config.toml
objective = "epsilon"
upsampling = "nearest_conv"
beta2 = 0.98
steps = 4500
Rows from block 5, named by matrix and row number. Rows with one number belong to one channel. Each number is 128 + 24 x the weight over its row's rms, rounded and kept within 0 to 255. All counts start at 0. Numbers have three digits each. After the name is the row's rms in percent of the matrix's.
# convs0: first 3x3 conv (model.enc.1.2.convs.0.weight, 64x64x3x3), inputs 12-17, a 3x3 kernel for each
# convs1: second 3x3 conv (model.enc.1.2.convs.1.weight, 64x64x3x3, transposed), outputs 12-17, a 3x3 kernel for each
convs0.0 081:135173144125114128141147151106152183155138162144141143126133102128118135128155168104143136122139130104122125126116089112150126103108119126081086102107095116100118
convs1.0 096:160159169145153136139119141128136169150132141137134141136153167144135128144142132142151143164161147155114133168172167146141181161162162142134133137154114167158136
convs0.1 102:139136119147113093131120101135150133150184122154189147145114134123124129156152143100138122150150151151169153122106125158146169105143167112108117136111085108114102
convs1.1 093:104126178078125126152124140096092114143131136132126128098163162154150119141101082137123151146111141144125130176134132103091099086096149141144112191138089190135127
convs0.2 108:170135143125125126112119144160130131151126124106095150140082144113107138138132176144145132169152128178141106109104131133153129134143137121105163164127142112116133
convs1.2 100:117134103126094065122083080110086085131095084138100116110133159140148105133109076125118071101088082106094121145130115085109140107173127147108128142146099127124122
convs0.3 106:098163138125135139132088120112136155127101156100136113106187115131148173120109126113123145162134151144145147181166154147147164109155119122169152149159144113116143
convs1.3 101:135135145104126098088127107099117121151111162131113134158125132148149120115139091140125153183114141156162167101080102150084107138100117150149149124103107141086118
convs0.4 104:158163140161130148116112128150148120140111167152145150119152147114121152123130145161180165093126159120096111159161124138161140152133122116100114109079097143158158
convs1.4 111:140135141148129152127118141129112153137115118119151161137124135105129138102094113129099140143137087097123120117092107086099080116092115138154149116115150114109111
convs0.5 120:126141152140143168128147166183155149165144147120148160164132144171118143146125138123131138137144165141180153133109127135095124158121128174163113144149148135134135
convs1.5 107:113115137087122141069120165130129137132140160167158160141151125116145109118141112143144116121122158175146179156126128146140123139156101158173154134135136126096116
convs0.6 075:099096073071090075097104100158139130142159156120154103138150144125102151171174165156116155160155117112147102178193146152128135146143135106123109112113114132111128
convs1.6 073:143145159130130169131161176136129115129129129143134164146166148166134134120143158177173164144162144146123157166161166148134137150159150163170136137109139138158099
convs0.7 110:133147164100149150138116139135136155126108154115120136151123140164153140127116150169157142165163158122128149134111142131151123168162152128129142145110126107090125
convs1.7 107:153140161132151156110124133077119138049104133091082102133125134114121148119140156103140154080111171157134197132130144132130121116135117150125143145135131078098088
convs0.8 088:115092132141111083132111108103135123115128099095153133118134144138137115147121124119171174121104142118105105154153152126153153154139174146128135148095106137084096
convs1.8 088:159157121144159151146128152100109110107115126122131117128118120142117129154104117158157181157160163176167182103111101127130127123133121109157144132132178155110161
convs0.9 087:110118095140104125111107111121111129139116118126178130120115108109131146108130172133150120170154154157167167160193157123163134114145113157120099154159141129169157
convs1.9 068:115136122094118133135123149189174127166158134137110165153158138146125138114161143136123148125132135110133116154125169125136122093118101131138124161121145187147151
convs0.10 097:116134136119119115140123120140137120135128168131135135138109113150157158167147177133111128145133126117110138085104119091108122135121101119118083151136103166110127
convs1.10 086:106130118085106077127078085138130145126136131156132154115159148126160151143135144112130129117117093148140104117121138099094113104098128121107130197123099136122116
convs0.11 084:106125142122112123095119165113126108093137112110112096107103088096100104127093128142147168133174181114160154146125111123142122104099130130129119128153108082109136
convs1.11 095:139118119158125157138141143139161148142152162153135184137135147159145151158179141167178150151169165144170152168160136171148141177173128146146158149142156157151161
convs0.12 085:120114134137122135088131096091124113107093106102104123103125123123129149137119133131145115144146108131122110109126117121131137124125119120150132068106123084106130
convs1.12 095:142157126141166148146148138120124129129131108141127137156152154162143152153147131158153152163148135129155158184179183166160165157158175156142135148151129145165167
convs0.13 107:161143128160150112123136110121116152107091144073116136097131110120143115108110116101123135118089126096091101086093116112120116157141123137132130151126113142139132
convs1.13 100:088066106103099100128110094119126173130096176111120118099122168091114140116090107098152147081074154108113133111127137089122149104103142112133164148107128159136128
convs0.14 088:118138154122140124112094140077109105096114100119087093073083086102088091088083079116122123128134125142105121149110103140156115092153138096115110112075096093089099
convs1.14 086:123130143138132141141153144134127131143169155146140151162150154156132134145136140159141167165162178165180148146160159146159162163150164183163165153149149158159151
convs0.15 094:152132133130126150134115152111122125094099109090098112108106107101114118101091112134153138145134150141138146108092093121102098111123099122110090115093095099113127
convs1.15 077:163140169155163156142157152141143125124148110147140136142141131097113149130136140157159155145162153148155170109150138126138151140122130163148167165128147144141160
convs0.16 100:116107086102104124093109110093096067091131108123125166132130151159147107107127129146146167112174156115101168147099115112115098094110116148130136116076071149134089
convs1.16 090:103078144124096119096154128134122147114162169130161185135140145133096128146112106143142167168163162134185175107122127109079098122099092133133151125126119113098090
convs0.17 105:145088076142109096096092081119108101095080087127112090119120081147142107144148104078089122120146134144127094112100110131135161137137144155144135137094099156125115
convs1.17 104:149124107114108121132125148120116141128080080098089069144137141130100096125131101099119106100108079097108099144122164105124157139152133133131110156138145125178200
convs0.18 099:171157199139137203145121161171153118145157135134127115150117120116126098117107124129148118147126119142129137120106131119100128123148149119138160091142147123127154
convs1.18 098:101123127120116118098115125166136113122126104116124128103121144079121155150140158106130111114123100116120126155141176149119137193167149098149147151169136181169105
convs0.19 100:134109151131090165117140138093115156090101128109068117123132123131113134102128138133152161147142144119109150125145169134169160160192130131153131123119129135134116
convs1.19 102:149139153134166145147125132125122142130122113107090099115102142131139123150132123173132169133134129135139115119150136138149153138138148141092104120138134158168191
convs0.20 076:141135126135140136151170132103134093136089143108110102146166135134152135090151116104104143103088110097100090094099126084100105109112123141115115149083106170132156
convs1.20 094:157148140120132135103099140146148168152132164152136147136136165128135138119114118171148174155152182139122138144173205141163186152144168148162160169147142172157130
convs0.21 089:116105102097092112101110088107117098105116092106106090147158169150121139155097136140147137101128127131120123114095116114056101127105099190186164192158139127103114
convs1.21 088:132178169154164139132136131130136143145169141122129136111113136134140144146155147099144147118147136128157128112147153139112130186157149133135135120116143089102159
convs0.22 092:086130107100110106108123107096089101105100063096099119105111110099120105105081092126114122102145107110121135104142108090088107127118116132129135138152128141129105
convs1.22 096:154128115125153129150149142137124121122130150135148160153159153146132149159152159171164162173163155166157181174143168154147146159152138138161138132138168143132173
convs0.23 108:101090115108157137167156137136153126136133142172167126139097113114094115140139145151151135124115118122145125183166178160135163125144128091079126150138111146144097
convs1.23 107:116156143120130129149125131137087093141124118149144142141179114128117092110086105143121141129127114129139119104081125079061105137089108130128128151116128125145133
convs0.24 097:085104109109135103134105101126166132152131154143136159125119147125128117098133121093107114082111115093111108145140154126152142179123126144133090155138136145135159
convs1.24 096:142134139130114133108107143099121122087138099106109119088108103101106096113117104141116121125138111130124140156178161155162158126144145141115101114092121115103102
convs0.25 103:125126172100102105134120107127095118112110125135114106123121147178134130114099125100084113148150113136137130114134136176170169146157174180180196149139154138133162
convs1.25 097:107137139152142193176164152115132143154161117129136097105088132146144120133167142124121143132118094117089120114136132111158136118117133138147128163121159167135155
convs0.26 115:114090073116107105148133114145121089157114124158152146145102106132065079151116126136119128127159125118170156122155162097074143073087132146105114154110125145109086
convs1.26 106:155087120178107062120117068092075108097114155143128162152153124112115145134125144091087119146116135173142153090129138115135137154126148153134119098091087149135109
convs0.27 107:127155157145154128158141114126125125127126095117099117141135118137157149175168168141134139133140137128129124128115131150151147132125124164164127153154139144137133
convs1.27 104:119134138089122141082103136125118135156126122128142130123111163145147156131145124127117120122113093110125137121140125123163162105135123105119081113101067122128118
convs0.28 097:146145154131153157114166150112068147110125106142127111120148143106097102115130118119102168163151156148112100096109123114091123145120133113133119127156121124093105
convs1.28 103:160160144105107114119108096122159169134145149152151122125128119111138110118135138065090170126097127158075093089122147127132157128137138188164108140139117114138150
convs0.29 114:182189088185193134154158152120163126133137123133117112110123116133150099096155114071106108114160132122132165107104132125103164099093118147195143152156124155134122
convs1.29 115:140103151154106137111107131120110118112129116105127125145154168130136163149122117123111121112126130124137124117133129121172166124171129131134085128118092118115109
convs0.30 105:198148159156156136122114132081128182127138086123096097127164164154114114139131124100114149165179116147095109124116109105110102132155122145131145128130141114137162
convs1.30 122:157164161173166169169163176103095126105146151121094127137120138157119119115110126129081106139164150128111108103100126144139120152146141163171163123114140137133154
convs0.31 093:084089097108095103088081091119110113114081090100097096162144135119133118137119140116114140135144141134118116111104099110114098115088078123104124163104131125145140
convs1.31 083:161160152171155131141150149161102126144129121115123128128149152118118141116123133160162132154158160146160149144141141116149137134122144163152136151154165151149166
convs0.32 106:098161188089124156129142134109120155118183169131140151131135149119161146124167139154156149140152157141149154130125111170152115160128147136157139153162138153177150
convs1.32 107:118143139144116105143152127144107098129115142151144112117071114131136115088159115165150164168123151151109144139133093192121109152106138152134100146145076109119107
convs0.33 116:111162136100134123132144129114162133100151161136111133110136142098160165090088120146157122161173161154119154146121095139128112119093110101130139101108082107121145
convs1.33 102:056093127124087080138159084172162152151160154123154145113112172085102113118119115131125181160164157118147165094134112133078122154090115162138146137109081122146110
convs0.34 088:131129143146150145180158148109110117123127105122123110094070096098105110111101138109141118130155147140132150146128096114113125100111126135125121116125132126115117
convs1.34 097:151120159121140143143141141156161141148158148142138160163145149152143149146140168143158130160144156166127138173171135149180165145136159137147140153147170143152164
convs0.35 106:128126127087094114099119117135122093146108105151114112124102145130129128130086083135130120146112109145114109135111111131163139143132119129137161096074127091114131
convs1.35 122:101097087152130124167163152107128117114134135142146132081086146112091100118139112105113118132124083141149120155131129122115109114094098135144157119112134093126137
convs0.36 090:153149141143144137143152168112127131121125092126124131108127140132132120129112106095128112132116127115121130109105110105087099083096124108106125120103098109096124
convs1.36 092:162152140136154130151159140142150161134121137127129146154128157127130122138121139136125143148140157134130160164156165184160167185178174161139139145139108153150153
convs0.37 109:104151181125138144142128166126108176125125155081116099143157146154115164111124121174166195148134135125110061139119104155125122122162164149142144138107142139147192
convs1.37 105:153194143102159124117127087108119110109095120127097089109105110093123112101116120109132179130139164119151143104136094131146101095126096170144102145123081089083116
convs0.38 082:130146107141105125113129118086107122109102102105111113136116123110105118131120109127123142151159144175128171101112121106111113109106108096107102120123115126138134
convs1.38 083:125137143130132145143155152131128146154123127146139146129132150124150129131141154159141135160146133147147168182180166172163176146156168168156154155141124147143143
convs0.39 101:108102091107101115108121105143117148101111147077113106114133130116120130090092115143116121131093135093101099085114112118114107153155141125108128128128129114142138
convs1.39 087:149124126104135112120092127122133140137119137070125128108151132084133127112088114094097136097079123092094148133116150117140170114147215126103120129096116118125084
convs0.40 078:172170128134137131138135126097096104098097104105126096104100115095107100116114124110164176138170175138146140141151136126095123107095132141117113098123129122134121
convs1.40 090:141133163129162139135145126152173161135136152143125138135136161137124149157146146150157143142137149149149149182179191159154172164172169140156111165129140177141144
convs0.41 073:133107148107117152116121154109110114108108103123103093097112110115126130115117122115146146129135152148121115068076122123129123118116126113095109122106100122108115
convs1.41 094:158176131156153152136153123121149139128148135155127143124142140138156166146139134137162152167129136150138148142146153135156179177172185145165146153148147168178165
convs0.42 100:147146142152163147178158155115108097093120092090112096126119126104087092118132106132124160122149145146141129129139109120138106099103114137136130134149130133135135
convs1.42 084:140152162156137141140150152137172176139159168146162159163171158143140154149165156154174167167157153184154159141166161159143148156160163133156155145165149162144181
convs0.43 102:124110116117143134141147108136137128132160134149128133110143143197182149156145137119129105117116093115083098123130155125132173157177146129162169118132141105108146
convs1.43 113:161150140151154166154179171070123123125149148105128111110127129131118095116112101074107111133145128109093111120115111108128125091113143108098115128150130159161167
convs0.44 094:121155166128151136110167153129129171116110145146134140127137156142120126115134134128101157152139122122112105143133115150119132158157164132157129156165123136157127
convs1.44 128:151150148101108108114105108133136137126143141140136129125130136118151114138130126091080117121072085150089067107134152147150149123144148143122129124127114094080121
convs0.45 111:095121128135145136136141139142116123133122111128126083151129121122152131140148139182120124166133108155132137116153125109107145118177194120131156138165177115139152
convs1.45 101:140113135151135146160119093141163147155143130117111114130129142119111128094063111090113089123105154118103175121151141107138126090122126131108115130130113161152132
convs0.46 112:149120191123139159111124106108137142125166116094092098164136163134114108141127107123179138158175103152148121119127149117127140120117157156126135150130160107120176
convs1.46 103:115135155102139093079094048115126093104122104130083074093126149131146147118148135131143158129142140111185107141112112149125121139136146155134117107086079081125133
convs0.47 108:130114119153112096126095128127109118113120106145121118130119105106117106124111088107148119127159102139141135161115159133118132131114133144143141144133128136131118
convs1.47 107:138145111123161122153167145130120102117151143137133135124125163127120125144129116139121143124157123150169177174155123126091102110100093148138146106103110117106132
convs0.48 102:106095126113139109140115107106129092093137123127105105161132128123123084148128131110096085113104090143104088144087083123141118182147109127167164152166187140126127
convs1.48 091:165135117140150117137121114097138127127122142180143124115121122127091105150123104154147143124133164130112140099110169101134123096124134115091092150115129142148154
convs0.49 090:138136134155168160156142136144136139181104137158155140141148138107120107125115141143122128104144138118120114128160138147147176173155144147143132153152094141150126
convs1.49 094:123150169075139166059105135133130147137138145161144134105096137100111152141131111142158132147120114149108117132142123143141129097116134126120085130116090147137104
convs0.50 093:114117139119133143083108114107116145117105136114121122116096092099086105123116104077085078115115113103121136154152143126116140130121154153118113147146113123132123
convs1.50 101:140181171100143144082130131140147151149157136140132120160161157132157140148140131119132161182165185179191185130151154161149153175151166163157155147149134186128153
convs0.51 110:133137137135103141119117142096110084102094059107096079101084081089060079101093062116093090115108106113115112096106099099117089104137119110128106133134124128118117
convs1.51 110:142126139143134157126137134119131115115120123138118152143137141116144172155164203161176125147158143158175174161156157140140159136159161139142166105137139143122153
convs0.52 096:140134133145149139144155134109124110111085098094094110087110113081100108091082094147119125129117101124135129086091107102083108099108089111131118110114127114114126
convs1.52 094:152138136151151129167161151154144129135147125146156144167154149148141154131134137170180172170168178157158190162161150152189166162138129157142145141141137136154130
convs0.53 114:151127132129113122146121132096096114080132112099134192120142149143160134127129164104097134111133145109151186136118111123123120125097125156127116122106123122073076
convs1.53 108:151140146161162156115147140064123146104108135109127133122127109134150092136142140039097119075082123133140149089112124099116120130124135180161124157111107121119129
convs0.54 105:067110143105119143124129150083115153080101134074125099129155115075120141085118130111139137088111130075080095167129127123134115118136105113134157111115160135138195
convs1.54 097:164122136111121136082104117119130190119119132098079054118103159147131103157133098159141194138130150112077083154136154105092170096130153116095075124103121134143136
convs0.55 112:109084124082080085130125117112135083100102115144116109113116094132171137087125117144120111161123136164129103131124125121150142133107120102112134102119146108159167
convs1.55 113:145141147105107146112119159115139128114107132173154123143163166097157176087093126130110144157135138161150128111137113091136114113127136157151118137174116142115144
convs0.56 103:173133145165165141166152146106146102092120150136133105144124134116144158122122133109134093088081090107109154157141148156166140119111166114133170119156163144143170
convs1.56 113:161145153142154140152158173109119121087091098132135142124146123144140148147151146067123129073101085133145116147124136123129112098139104130151181133144148102126137
convs0.57 111:106117092120136126152167121123106094107106128127121112175133096126121134101137148136122093150097109096077149113155203142172139169142098155161094113113074107114127
convs1.57 122:127094109110113102140139103105094114105106126112110101125092115115111115131095081087088106107099146087087107117093086138114100098116140129142127148123105133143129
convs0.58 116:111119113114116099108112090097094155167081171122108136108110109134128147179125132141103134151108152135122108137165161131130158100102154107098117115115124127128119
convs1.58 112:143104118124082121100060079104144134121110155130109127152105148161134153140136142154118135165102150172117120121125129102137105114132133139077084136130096145129105
convs0.59 101:086093066091078079100097070094092098130100081172120108151158116115111118153109103081087122124113124131135119192165100171160144167147161164125121129099096144122120
convs1.59 094:137113139158139145151131145137149142124122126114119129123108185106092148133141148143137125124119132140149162159150145115088108097102118156160177136165171131132154
convs0.60 109:105116095175128103153153099103092101125127093103144133128098097152088114119131109107117119112146136110149141131119125115111090097139083130109094146147105179163130
convs1.60 103:118105092115069070097061064127130119118125149146146154137141138120150144124148157097096092091087116116102137121155149116141173117166164127068116108077080132091114
convs0.61 092:126104123152134181127166137148138145158108141154164166140147101154127134137078127130124139117156182122163172115143146138164178172150143163141130126125119091120132
convs1.61 097:121170141107140146118127107141161140100137121113108128093135152080131139116121122140151117114109090119121105103100104068108101080112132123106100130106077158126114
convs0.62 107:088079080114122121140132153120121107121147106122111147119119127133153143135166117125170149120179157140145156149131146136114155130118117147104124101124122117104145
convs1.62 108:112136134129125121102121108136140136131152147123144115118181130135174132137160157145129116137149138149142137128102144138111132165147132127078069113099100114149103
convs0.63 084:142113112134152137127142142088115108105110111120107138107106107103100121128137112095108097124123117124111087131133098109124135096122130102123117120133165107143163
convs1.63 097:153153139128141134124139125143163184175154163148178147139167165135147143159160131150164181155147145176160156152172168158157164147165176156141162162144177174166155